From a checkpoint of a small CTC image transcriber.
Training: soap at rate 0.0028, 5300 steps, batches of 64.
Rows from block 11 of a small CTC image transcriber, named by matrix and row number. Rows with one number within an expert belong to one neuron, the router's apart. Each number is 50 + 12 x the weight over its row's rms, rounded and kept within 0 to 99. All counts start at 0.
After each expert's rows are labels from the 100 images, of 14976, where the router gives the expert most weight on average: "responds to" is what is common among them. Only what is clearly more common there than usual is listed. The data: analogue clock faces.
# router: slot weights (model.blocks.11.mlp.router.weight, 16x192, trained with AdamW), inputs 0-47
# up: expert up (model.blocks.11.mlp.up, 8x192x192), inputs 0-47
# down: expert down (model.blocks.11.mlp.down, 8x192x192, transposed), outputs 0-47

# expert 1
router.2:65 53 49 37 75 47 41 55 35 25 67 66 32 52 52 54 53 27 59 69 36 28 27 53 52 53 40 61 65 35 58 41 39 47 61 38 52 42 55 60 66 59 48 70 28 61 34 80
router.3:51 64 52 37 62 26 41 22 51 27 57 63 46 50 63 41 49 29 50 58 60 31 31 60 21 44 66 45 55 42 61 70 46 36 53 51 51 61 37 29 37 46 42 49 47 60 39 41
up.0:34 31 27 44 33 51 51 41 53 51 47 42 52 42 39 68 34 45 28 26 53 43 28 66 47 53 64 77 36 34 43 69 65 51 48 76 77 60 28 46 46 35 48 41 43 48 47 40
down.0:30 27 45 51 35 54 74 38 54 28 24 58 43 56 58 61 71 53 56 57 46 58 66 52 42 58 47 31 35 53 59 38 49 38 50 56 63 54 48 45 49 63 47 47 40 57 63 26
up.1:48 31 79 48 55 62 49 37 62 50 68 57 72 37 42 32 49 40 35 43 50 50 40 61 31 48 66 60 42 43 57 39 47 51 41 49 55 57 71 58 56 67 50 34 41 48 59 25
down.1:58 46 73 51 27 61 41 54 45 56 48 67 36 39 27 39 58 60 48 52 47 60 34 29 55 41 49 49 53 33 56 53 73 51 59 40 42 43 36 57 58 46 39 49 62 67 46 52
responds to: hour 12; minute hand past 5; minutes: 25 to 29

# expert 0
router.0:46 62 46 44 29 36 62 52 21 67 64 56 62 52 44 41 29 48 38 59 35 34 54 53 38 68 31 42 38 50 68 40 32 65 39 54 63 59 42 43 56 48 52 29 58 51 61 48
router.1:60 65 44 53 34 53 65 62 40 57 55 54 72 53 56 50 34 34 50 58 50 41 64 53 42 57 30 27 48 46 41 49 36 65 33 73 43 54 34 46 43 34 52 50 52 38 54 55
up.0:60 30 66 42 54 38 55 58 50 64 56 47 43 71 48 46 80 40 56 41 55 52 66 59 60 62 34 49 66 42 29 48 29 63 35 56 31 66 57 47 75 51 47 48 44 49 65 70
down.0:40 53 39 58 48 50 32 62 44 46 46 62 40 61 21 74 59 50 67 62 58 57 48 49 49 37 40 42 45 50 34 60 67 35 52 29 33 39 35 46 55 52 35 40 38 36 66 57
up.1:41 56 65 47 71 56 54 49 65 64 58 47 57 61 64 45 31 62 42 57 64 45 62 46 70 67 49 42 56 40 46 33 46 52 52 89 33 40 46 53 52 26 50 64 75 41 58 31
down.1:48 52 64 31 43 41 54 56 55 55 64 68 48 45 61 64 46 69 47 50 48 32 61 40 43 40 51 56 41 61 53 45 51 36 52 69 51 52 58 46 13 59 67 62 49 58 38 69
responds to: numerals; minute hand past 8; minutes: 40 to 44; minute hand past 12

# expert 2
router.4:45 51 72 43 37 44 60 28 39 42 46 58 36 63 50 39 56 33 51 44 36 45 39 71 57 40 74 56 44 57 67 72 33 42 47 63 47 56 29 29 57 57 34 57 47 57 34 53
router.5:58 47 56 45 46 54 39 45 60 39 45 61 25 43 70 60 67 54 66 59 34 58 44 57 60 59 34 56 52 64 65 45 31 62 39 39 36 56 35 42 53 38 71 65 41 41 43 54
up.0:57 38 52 69 40 41 60 42 57 16 57 64 50 28 49 54 43 53 83 43 66 55 51 24 45 51 49 38 66 41 55 43 45 76 46 34 51 54 54 35 52 56 47 48 42 61 61 36
down.0:36 69 30 55 81 44 45 25 54 55 51 46 66 65 46 51 37 43 54 61 26 51 31 64 45 53 55 51 25 58 24 36 41 54 41 50 67 45 58 41 29 56 54 60 54 32 41 51
up.1:63 39 58 74 33 60 55 30 43 40 63 52 43 39 39 47 53 42 52 65 65 61 45 78 49 53 51 59 60 56 71 62 46 46 44 32 45 33 52 31 52 52 47 49 61 38 35 48
down.1:46 45 44 78 52 34 44 49 40 56 52 44 50 52 51 61 72 51 57 26 31 56 50 47 42 51 29 41 32 45 22 61 46 42 60 36 49 56 62 37 65 69 52 37 45 58 51 57
responds to: minute hand past 5; minutes: 25 to 29

# expert 5
router.10:56 55 55 54 42 36 52 31 57 34 60 32 41 59 48 45 54 54 43 53 33 32 69 70 42 44 47 42 41 50 67 36 58 52 66 48 40 69 54 39 38 39 47 74 16 69 31 49
router.11:55 53 47 46 57 39 25 34 54 51 39 37 51 48 52 33 36 46 36 55 39 60 46 66 40 51 59 53 66 40 44 41 46 53 61 59 49 70 39 52 70 37 55 83 40 70 50 36
up.0:52 45 46 62 44 60 52 51 49 50 11 21 63 61 36 45 30 67 61 20 39 53 51 57 36 51 44 55 53 50 53 28 68 62 54 28 47 49 29 48 40 58 51 41 61 56 44 54
down.0:46 47 38 57 67 38 41 35 43 35 54 52 49 28 52 57 53 66 33 64 44 56 39 64 55 59 45 42 46 36 53 62 37 38 49 59 59 47 52 51 41 56 54 35 24 55 55 37
up.1:42 44 60 67 36 38 58 63 34 64 30 58 41 75 63 58 40 59 22 60 65 68 52 44 67 49 47 55 56 63 57 52 36 43 40 41 40 47 47 76 61 39 35 59 46 61 45 53
down.1:54 53 31 24 52 50 69 37 47 29 29 42 42 48 57 55 57 45 83 65 61 52 00 42 76 68 48 61 57 46 58 62 35 53 38 41 54 59 56 57 53 47 45 33 33 54 42 55
responds to: minute hand past 7; minutes: 35 to 39; hour 12; minute hand past 1

# expert 6
router.12:64 64 43 39 37 53 57 48 57 41 49 37 35 78 49 37 49 33 45 52 34 59 76 67 28 51 46 75 44 38 43 43 52 47 50 49 41 38 56 60 57 57 43 73 26 45 59 43
router.13:51 48 63 35 56 53 46 21 53 32 51 48 54 66 46 35 43 53 30 37 40 59 51 56 38 36 61 61 42 54 42 36 24 63 67 46 29 61 32 33 48 51 57 86 11 38 33 32
up.0:40 54 38 61 43 67 54 33 59 37 58 58 63 50 39 46 59 32 43 58 57 52 52 49 50 72 28 45 69 41 36 45 38 68 20 52 66 58 64 37 53 52 39 50 36 36 54 46
down.0:61 47 48 50 43 34 45 55 47 54 66 46 40 59 73 52 65 47 52 69 47 37 60 55 35 53 51 46 30 55 50 61 47 55 41 26 40 38 49 51 45 70 68 43 62 54 51 54
up.1:52 43 43 50 55 47 23 55 49 37 35 71 63 54 75 48 44 39 54 42 62 58 50 30 39 57 46 28 51 67 37 58 56 66 56 54 47 40 53 62 50 63 58 58 58 58 52 57
down.1:61 31 33 65 53 49 38 56 51 71 83 54 45 64 49 62 54 35 48 62 52 46 56 55 63 38 73 55 53 28 68 78 46 55 55 38 43 33 36 66 40 55 53 63 42 41 48 47
responds to: minute hand past 7; minutes: 35 to 39; minute hand past 1; minutes: 5 to 9

# expert 7
router.14:53 47 47 40 52 41 57 50 65 42 34 31 46 55 31 56 38 70 49 53 45 35 42 42 37 44 43 51 43 58 51 48 25 40 58 51 42 50 55 72 48 50 52 79 30 61 44 36
router.15:68 27 44 63 50 45 24 40 66 47 61 48 62 62 45 37 42 40 44 66 65 47 74 49 42 36 50 49 66 62 33 31 55 66 60 52 43 56 51 54 51 50 58 60 12 59 43 45
up.0:42 61 48 62 53 50 67 40 77 64 33 55 61 44 33 44 40 51 52 51 42 42 50 31 63 49 35 28 55 62 65 57 74 60 57 56 50 42 31 46 52 49 49 55 57 51 27 50
down.0:63 40 65 57 62 28 43 31 45 59 45 38 40 43 63 63 56 53 67 50 60 60 44 32 49 32 50 72 51 60 58 51 40 59 36 60 51 59 54 38 31 45 43 46 64 33 55 51
up.1:29 46 76 30 52 32 44 49 42 45 42 36 29 46 58 60 53 47 46 56 50 39 45 69 45 22 86 57 53 58 68 40 67 48 47 35 58 47 35 39 61 66 61 43 80 35 28 55
down.1:65 46 42 45 63 60 41 60 62 66 69 67 55 36 36 57 37 61 61 51 63 63 49 36 59 69 41 27 24 49 34 54 47 59 57 46 37 52 41 66 36 42 54 64 39 61 50 17
responds to: minute hand past 10; minutes: 50 to 54

# expert 3
router.6:58 57 44 49 51 28 66 41 71 59 58 61 33 48 42 26 49 63 35 41 40 49 53 33 45 30 68 27 50 49 38 62 55 61 63 53 39 27 50 60 58 55 65 40 47 35 65 41
router.7:58 39 60 31 71 54 61 28 72 40 48 26 31 63 44 51 42 58 53 24 48 37 49 63 33 31 44 52 66 66 51 53 41 36 58 42 36 49 40 60 45 67 63 50 39 52 45 66
up.0:44 55 58 60 36 48 57 44 71 59 56 36 50 54 42 40 57 42 39 32 41 54 58 30 45 63 53 60 62 45 46 36 65 35 54 60 54 63 72 56 50 65 35 49 66 32 41 59
down.0:31 79 59 39 49 40 54 62 32 56 33 34 50 57 64 78 61 31 57 40 41 68 61 60 50 68 41 51 49 49 34 28 28 45 47 42 38 43 57 40 39 59 76 41 49 34 49 32
up.1:41 55 50 49 76 49 29 49 46 52 48 40 44 63 56 44 48 47 33 70 58 44 51 57 43 73 55 52 47 60 21 71 32 41 51 48 58 64 42 59 32 57 60 66 35 12 48 60
down.1:60 50 58 72 35 55 67 26 55 57 38 18 56 66 51 54 52 45 47 58 53 60 58 39 40 39 47 36 57 70 58 39 67 63 70 49 56 38 54 34 55 48 53 40 63 62 63 30
responds to: minute hand past 11; minutes: 55 to 59; numerals; hour 10

# expert 4
router.8:36 35 34 44 40 28 45 37 60 39 54 37 42 46 61 44 41 51 46 49 48 58 60 49 58 35 57 53 45 63 50 58 50 42 47 54 46 46 39 54 61 54 51 47 21 60 56 39
router.9:48 45 46 40 42 34 38 50 58 34 41 46 27 61 60 57 67 28 31 31 41 35 56 78 36 30 48 48 48 73 53 60 62 52 53 49 51 70 38 57 50 41 55 37 40 50 41 57
up.0:67 44 65 65 58 48 52 77 53 62 56 41 38 35 49 52 69 53 59 37 53 29 58 55 57 71 50 51 52 47 31 55 74 59 43 43 45 53 62 42 66 43 47 42 51 45 42 55
down.0:32 47 29 65 42 48 40 29 42 52 54 54 53 29 33 46 52 37 40 67 55 45 47 36 61 42 42 32 44 35 62 65 48 48 51 44 52 71 46 44 49 46 54 41 32 49 24 64
up.1:34 52 53 37 45 63 36 68 63 61 35 57 53 52 60 56 12 50 43 37 49 74 62 39 58 51 39 50 53 54 45 66 62 39 50 45 43 41 49 54 54 67 27 69 39 51 59 49
down.1:58 37 40 40 61 51 61 43 46 46 75 33 60 40 44 49 55 42 38 50 57 41 51 53 55 50 49 58 73 42 67 40 46 53 66 76 49 66 63 44 49 60 49 41 53 52 62 57
responds to: hour 5; hour 4; minute hand past 1; minutes: 5 to 9